Rows from block 12 of a small CTC image transcriber, named by matrix and row number. Rows with one number belong to one channel. Each number is 500 + 50 x the weight over its row's rms, rounded and kept within 0 to 999. All counts start at 0. Numbers have three digits each.
After each channel's rows are labels from the 100 images, of 14976, where the channel reaches its highest value: "peak on" is the class under the peak; "colour at peak" is the nearest of a few named colours to the mean colour under the peak. Only what is clearly more common there than usual is listed. The data: short English words printed on busy colour backdrops.
# convs1: first pointwise conv (model.blocks.12.convs.1.weight, 512x512x1x1), inputs 412-511
# convs3: second pointwise conv (model.blocks.12.convs.3.weight, 512x512x1x1, transposed), outputs 412-511

convs1.243:557537435614583537428549527535526466522434445430577554508527451649541507453424492499478602412527468527575503440444435468483535433547511436513438491574514482530566485531486471542537400488454540509521549441478496482575439459440396451427437559545557455547557508435498471485490519501485534556520485429503
convs3.243:525587575512454519487494466426453466467477476466500523416481448519437579606535487496485474521496492535566561448473422464514463488607474516498459425410484537556532489429462539451558516545457465572430468547489460448515472476593533425482511530326512524502489464584444629546461391493469451514449532610523
peak on: letter i
colour at peak: grey

convs1.316:525515521548537419492470494504453553434490456539520457505472535454449454430549562382521536518300544566549517503525482532505492464438479518545570452522527552539445518463544530425448566489516418597504436489441491528514567460564535502497514564594435535494476500558425450515561564445495525510481450470587
convs3.316:578533531464427451494410556522464528616478495495515543363574445468455466438405482489524461477472443441534557508570505606477493432438457446451490600448481454512482416457510510542419466521484491511499513540543518486458533514486511487538489493448440498458561570510530470534476479441483479452552542520533
peak on: letter a
colour at peak: grey

convs1.218:483582441506515452485522461565589526404434579596527532487549536587448476519516490488484609464481507535507514501492456438497480563671490613520600540491559523496505543651558367528475509448477402473512544526551508486483441517415503558469465563453458513503606517584398486444475462502480459464468506453463
convs3.218:498570512537523641434496361512493454516509476534544576416535512503624457564454511500463463532539516437478500483545533464468514451484438526471494504444478491498503431471457483480489616488525449410437549564463479455472410588603504423419512525446509545477521540557455464502527551429539443552514475591477
peak on: letter i
colour at peak: grey

convs1.477:469500476494549517505429497617431533560392530493524463480419459656542425380443462494476569432510488410437453504583547495513441464416537514479497510468449553539475474530550498483599505490460490513517526538472483393480503430506445437523410541598525504549600479488498557524550593564657523452524533489440
convs3.477:464450487476496405508543508409547474508447435510516549555454506521536435512534488628477508491510425540513452581475530550457566477450513510540543627616515442532485544450452453525526386493570523487468529437495520479448499468513472535531500482439574523432519479581524511439435326507362488473415421547545
peak on: letter i
colour at peak: grey

convs1.383:527502460459528494553399534510512463521459470510478513536487488522507627488453468457448551453546499476489489494513441453565560497612483575458483501513501562604409491353509419543580522511530561497498417484523495570567473500453586538461472392467549538407621561534486547534604493499534488451528491543515
convs3.383:517521477497483496496422572541517551428438521523486558503459408480422467484501519426570545501485575517482485538574482529538508520469534546512518514375528428548399490509512502389412451472587290467517390528470523579492580563509517496521481567414532505551529463490600537479501432600504464595604505515536
peak on: letter o
colour at peak: grey

convs1.358:523441463446601484393578450548544475481433525438523481501412542460518451486527505417538432558482415413511508507526480391378509564484615462535547480429550551588528496577469567475477528527522535577510491493378469527483369478436421447452482571469520503421497470530518616451527459497517528500400507515367
convs3.358:466538579588546525491498460502529499471481553556454446516479521509502412531540569530445451444439518572490441435626549501403446478545512506492447496488525535448451512476464518556475541515469488526517495419534487448513456525596321523497499538507492595428453476440467418508541553529442555449425514442532
peak on: letter g
colour at peak: grey

convs1.90:435546520465552558481423488475476401442558539506599508473498513482439519580445468409513444519511470519489494452511441461514618425596604473515527498513491445505493457499515417497499484445457418487457596532530431478504436481481497495364511506506459482522542537486520445482531594498454530483586520522436
convs3.90:509494551432518501480442563606369526509516559530585437395534528469587572562439558560445466432476503514439431532519426544601558496566577563539517450556602572576548560562475566508414495501586403634494519635484453494513518447490480365531532494559560553481496575463520502415475472437477581509470521543447
peak on: letter m
colour at peak: grey

convs1.406:482520449520497491498487470557545516577504553491508446538468523554446496497490494514505441541414527355447431453471440530497396489476426561544567543468559529530472453528440508442449454543481463534562533542551558491537532599499537606530609449483526508609580459473521546486468474549492497603534502455476
convs3.406:503465479507539562478530522540460496539458402513504416524555566579453481466427528447569457434561389416501497514548448443439558493493515429452507466462507471504487458544494510538567400606474495517585468412462448535503516567486466499454530514506457520520419503525473445542436529422572368428470570457507
peak on: letter a
colour at peak: grey

convs1.288:466542449480493592484537546509466496504589460498477505501487519513442535377562544471512541585245480514520510524518495515521583513392463471557460525519505492550563554479503503472452577514477520474591382494459511500518643418534414513437549517518391529514422498493484482514558515526464448501555485462598
convs3.288:607475497444507485486462421518538539396539400508512399474478467543526526482469429440463477443407393577428536557527505459504324582508403462519540494462562458525556421528511460472547549515515510563539482526463593499560483502435524491533464490475538502517502558510491497477550452556573445578426551537523
peak on: letter a
colour at peak: grey

convs1.393:522569507456561398480568458465452495591464493592423470497411548484450515480588443438360496496469519548517583524517564471620516645486458503432508460536545451483474506496531581460510550482521563461501469583521491582547512560464518561530541505582531477464516526483558519479443460602536530524409509504513
convs3.393:525519556606594441492545468484525454486498427464476550427511542535463462450525482465503508514501539453616479520475512411449513524489574541434499586550487536480476548420562497497456511536482550542542457473437491500535548470417437450493589518524440410423528478515429514523526508469524430492457500444427
peak on: letter x
colour at peak: grey

convs1.407:485486389454507491474556447475534506445472471410409484483535453490425504444524502486457537501507550523553498506446549465605523472508528462569549487591534488481502474533508479484496514465507384536449516483476521507521614499579553552542520544584567459486533525426503501493501471483511541463564504574443
convs3.407:583474483478456567419474444527575468556488487508536568520576479487520522517536441477499550479474399500460461417453433489511524498473468461580519532528529471410525442491541526514524449464509489539520501490508519470519452469505421524447401563442439578387393502570530555551551590477428498459482555532483
peak on: letter n
colour at peak: grey

convs1.292:518493523476447442567520472502533496545506500499527376466527496492503483446487515482531557500360577551448466559473539481498513462437623463488564493502515535515497578437575465471400551527593545521513376471470443450506516514557453518496489569498481512471479523500493479535510493502542512500504521481508
convs3.292:550515598533427505562535527563474591487440521528487498553516506543478508404436411441493482362488513443500471492483518563545467482489500408422428452508553513531497552494477523515425502519492536519505590480511534515518460488508482552531510485463612556468531435634593582489535511432486552506523537540516
peak on: letter a
colour at peak: grey

convs1.261:495433511528508407495460550547479531479493514416403518509495547520538559475689512468474574498479460506456441531507416506484452460531530525522386587480588510569532471490489524534486565615503554494428522524561532524622527516460500500577538499532489475459630554539499499595442436477413430548473518508503
convs3.261:570451469546479411490434390571525489461455552520590567539458450513493525468498504639500455580518468474491506499481477513455522478498467499476483460409461443462513395472450538486464463354549446465521446451489440468525522503535587507460522499471388521534567543442540538515592333491459459538560515484462
peak on: letter d
colour at peak: grey

convs1.210:523483437507515490516488441584533478442562517532525510463473506561448481487473378499517492372554537473486469495527532517566408523712521595453546505477511435509479444364479572480457499523517510466565509412487452478556471514487506569474541536513511522542478549451525534511495516507466500568474505400512
convs3.210:432542598472511498443512458435462453568443640536457462427497454431403533565504547551531533447678545519598483475537568534529533482425501477540536454482516483564464542492523639497476487531512476458502493570533411519506592473405438627551497514506568503434534550466501546519520486522393540441481476446579
peak on: letter p
colour at peak: grey

convs1.112:503459500587522473538510489523506497499463555431448557473469593491497488486463540515440468605573470466528470474562446459520417430476464477488529482447423456511510465501520539573454456422451546544505491525514472488472535517505467544536483533472524600520555471438474472521394507521456589390568537438516
convs3.112:550441467530416421489475535474486566483596466536473492473490561537506476557437533488394562514535417537516498370452508467514576542546528544506551496522467589466470496433463478509465514474509467450530489335499482548475584472490453499488557383552443510447497500487476575507544489555535499545514520579540
peak on: letter o
colour at peak: grey

convs1.421:462475532446499549564495504465498494457426473434467501502473528478412533493573432469574548460395406583534597530454494621502472534478469562426540566428454516560623494538490519478469553567473499429515430560558533468498527471588426503456452479460546476504453573581441529502518526500520488512457518423482
convs3.421:588555424505453475513525417532481502429545481530560448544506507523526529487545530550542502595436557538461470563395556478514481561501555534485491463517487520509519464453458423506522469516456556506381516507497534460536401482458371464494533507601497534501429538489419424528394532485592506466584492484473
peak on: letter a
colour at peak: grey

convs1.205:532549468483525521505499491548515420527441509542469528496559544555540457428521569386590467403520522532533502522494433496492490485526479450451450524413539449493478473463496461502481543475473549491491552487530454538583437547561472626504477528483455460502508509430496456459509485440490540552485464404543
convs3.205:539489608538475495488522585495481476471509569467503504488470568443540518566543403503505519592454507592516524533449423449510453448557542507555523486508498592437549572444527518561372512475514488504426496522548448462542528611526419487458597629508477556436488573541589462467434476557581499404523475530478
peak on: letter a
colour at peak: grey

convs1.413:552554433447431541457541457464450504514446441490481546477595498493548507535535592504503522474456570459438604440533508470529452494483521427485513531468554517599516437435472480531499469559418540564487487488513417512441487485433536493439511410563491500516644503497484519513503462526435476518480447457359
convs3.413:515404425559455480552517475461506449494418478492572480468497440462495498518600539522536537442474541543431436549447470546574503618548502545541450427528489548474514532521509524484563580481503529427488526520471527451499471453480494522586503418469465562498403469461496472468564497513502538475436519534477
peak on: letter e
colour at peak: grey

convs1.61:523542486594523450512466455532486550470445609473527542457591580498474415458594433522434410459438360555418479530543470507435565571582458531553486446474529452411485501432479647483435418486540483521498434498438499446540538530455509539518435506409476545564539520465518539491514433475482558521467508497514
convs3.61:465525535408473553523448482412513506548551489376511439471600379568533514577501425525450532443471484548435511444477551544419505453520453531477482492491535509476425445517505522534517569486547498562506503529455502479568463493496559447388569458484525481491564476630517469536498396466413484502554507457531
peak on: letter o
colour at peak: grey

convs1.487:492503537454408443487426545533524415498510488501501429476492545459536526486575479536484426522510474447581519475533484562490578457550471600476413508541518542475473561470493415537591456560569595507565535477488523581548483482495479492533507459457493516465520521566441524554564515446537548474544424550544
convs3.487:545513505509462484532534466575447466479451553433559378545463516426479406541538476502458523450411557534464499514470397527598542462490515384482461528603498448527423539568474483562493457467500567550554491525479505469491438426468443503439458469484489533546441557510541451497494480479447551484550509404473
peak on: letter o
colour at peak: grey

convs1.71:457514445469424514460530522469434427488485524533468502421417478489534564504523463489526436550527487523594492542500593509565505591405510517477524453568621449526452481535488544545504496473559534486399478504372437480546439484522402393539547471479485420494484497480413543565537538477630474534472484521480
convs3.71:485493565513520572441449508527566469579495437384471562533519499511538487519496507553484476485473384571448422496466531491493546387510506494434547490456476465487482601562515410543509555504428549481528555520553478555501460537535445519524477591477566542484425576525541525491511428353600525468415481464504
peak on: letter g
colour at peak: grey

convs1.163:462548460539553420523520402526471424521549473556506522505489534518415378519493547553500483462451469581558373524472642460560474504453519421550523402465502556493431528411587481455448442456501429518484512442409554440538378531512568494572437558528526426490453520511555449442432599545441595493474524439404
convs3.163:511491540607518401520539425501471439502424408531510508496569493450392514535563496522433480546513554533465466403449480495526581437499495471508493514450516560567437507450419452500513471489481494538488583604560525498498514548452427568527551468465438453518576470501416495447580512553532579486506541482570
peak on: letter n
colour at peak: grey

convs1.293:438504517515474488511579502516532535417457593547499552528529497409542519537522565475531549447450467490487454542547517583500492439487387477487543604524604516503579544481491535474573568541441529517580501519626433465453538522498567448494579490516488457563497532517529555564382540489533457456509505457541
convs3.293:401497479500530507511504456559526509524445461459475555462466485478530459428537458471452509357512488536456449554536496474472431464524439492510487469496553538453559455467493436534498552483465523438394502418573598568463555433513553520437533452460569484604521421445549505499488479510529502458441550545522
peak on: letter a
colour at peak: grey

convs1.324:482580544539548492413443478560447414499523555448468485558568535475542531487507465392525506521564576463565459493460462574425458445446468487498493558532515487553483496513535500441569440504514518515530471409504536491526443558502438605429467497512430503558500466485470452495461481503476577513538458527544
convs3.324:492501442451543558493595485501480610506484524507552505511561566538483514453507490577482587546466456523478531508496523520579511492584492557442459570515439408472475570471566481412418523434513506491555426518472483503443485466512537560480495571482507524519551550444479486435532452478449531501527457521599
peak on: letter e
colour at peak: grey

convs1.268:653502539450479411390471491464503461535505544596517459465527538507556616496553542607508486551552440647415518486509532473527494546464518507523502415443480515535417502532530533497465491423479410534468534528450448505482506570505468465455462497541514373570526519459520554564490551457435533472498469515492
convs3.268:604491407463449540468507561533522569472510524526472532481511463586493528500492443537520468506490563436571564455432547484474512424470558460580561515412497468532421562428547534428483432466532529510535468397537544558533448397437502492535502540594503460493483482528477586574592540438440526479467601484414
peak on: letter m
colour at peak: grey

convs1.94:505505568488391512483388459457515515482482479537510497483607596537471411450434445566509599433484438433530505579559557544407536435502415542484506515514440488490447522519506532502511405573474587478499465547477453413484542542453484554580598549515515429481520565484558628481541472440521547542509463480458
convs3.94:538582512488360546549495495499605467375413437547460532397517513491576532503529412542513494446484552503507428457558472568509494478487549573540515473539429477532387471456459470472493524515531460476554525425391494505522483481555573543438664501487464392527493570545589469509441493596428517509507560532447
peak on: letter g
colour at peak: grey

convs1.154:506619542451524531504565547464532498531498528467554509529466511434509553539451499613444532481502471461490473536475485474496510532441457467531421514478480515518387514408482478509491497461510534506464529532491562455557578459582504507567491606470469522493477513353504513547493506505478380449520489543478
convs3.154:488503498392522463479478503411511512531464511517509487488529552550492489457507484567399464474541426392574516499602499550538447532569531558372530525517473459484558444548550442485482511505521586547554393491521545559529607463640519573478580496570526543563571414589423531512541486495493557426476516504560
peak on: letter a
colour at peak: grey

convs1.204:447545563491448418474459469489527390540482432529570552471528520469445542523436504485514484464510552498376451429568542419471519450627498539479561507513529500476443525418471501460552582500508527479485502535471474558559480494595517557436555468499529531416526459511522465496458583451463547574593524515471
convs3.204:485423553430554476547519541520436539630479570514491531481425486381586431453434480472463557524506400528524483427506510525471486516417450427442444548507525516447495582609542461499552476441545482550566494528483475527477451548510517501525497519455504490489453470550488513544545424525480463571440507434543
peak on: letter o
colour at peak: grey

convs1.149:533550498533544549467556460457459560546578558431482502490579475521461486577524490464421471442453568433551551496477512462463503518491501469514527510471450445440566474526532433479522543462503553486549530478557513516489422530492503621393497563376448471478552527481532463627558455562430500502603530504457
convs3.149:365556511440420529519457425503552413640483529485473472578458530461533542437524377524392533514470577535518434563478529538490426515457390556523590492461625544529509474487361541537460588551571434471569511481550569535481530472527375461527473567528579534517447551494496559559549476428472533528441480537465
peak on: letter p
colour at peak: grey

convs1.238:440401461522540478475462446479513453461516562516564472518510516482509518545459555506441574543532589529515502515538551518420495551576542467547561544513513451503482473423461457504532470488481505471496383418486547516533516417432481504481558505584426526430560448544525412470469531488503546499392491408525
convs3.238:411454475437500457444504578573464481550543524549519511570522551566533587564639580521471508465567612506470547532514419448427391460508424615431514538512520485560527596518478556440516490522481494435510516443471495497496436594519454443563539472444491482511486524571452482514511496541491539497498472456449
peak on: letter o
colour at peak: grey

convs1.385:534538469528572495486554438490549513516430561518515495524404420440499463585544555477454481466566559540504417530524483541561505342442455519506488515531568557534459509572498506448491546420592502494498496433450490472539526481574554546525528519515553429474433508449504532607449427538527528444406539552496
convs3.385:620529497469507495501575521475458511487483610445419405569517530485440508421512460535475520458470490433445601502487568441558403439556502409670546471469549497499477512476414550461445443523438458427479481455452421459478484522513399412481586480539443602509556554486475558511497531518460436448505486476547
peak on: letter e
colour at peak: grey

convs1.441:405441518490554444508466444432448544507456489563541521598541502551496498494506452476533477592440513439418505447494556551512513472480429597459587476491516455498466470565504507480524484546541491525448489466460527457569627551451500459460587500540385451530543518513628469549616487416450492486496434514506
convs3.441:505511588477420555484496606482458438531529511514505471543458532465559504526445495428518457471441560485505507430497448547506433483526511506565451515495465505525519442504489470510470455494520398520518495507545500562554492576534501499459443511495545480503499429525499561487489513409485550573532502514498
peak on: letter p
colour at peak: grey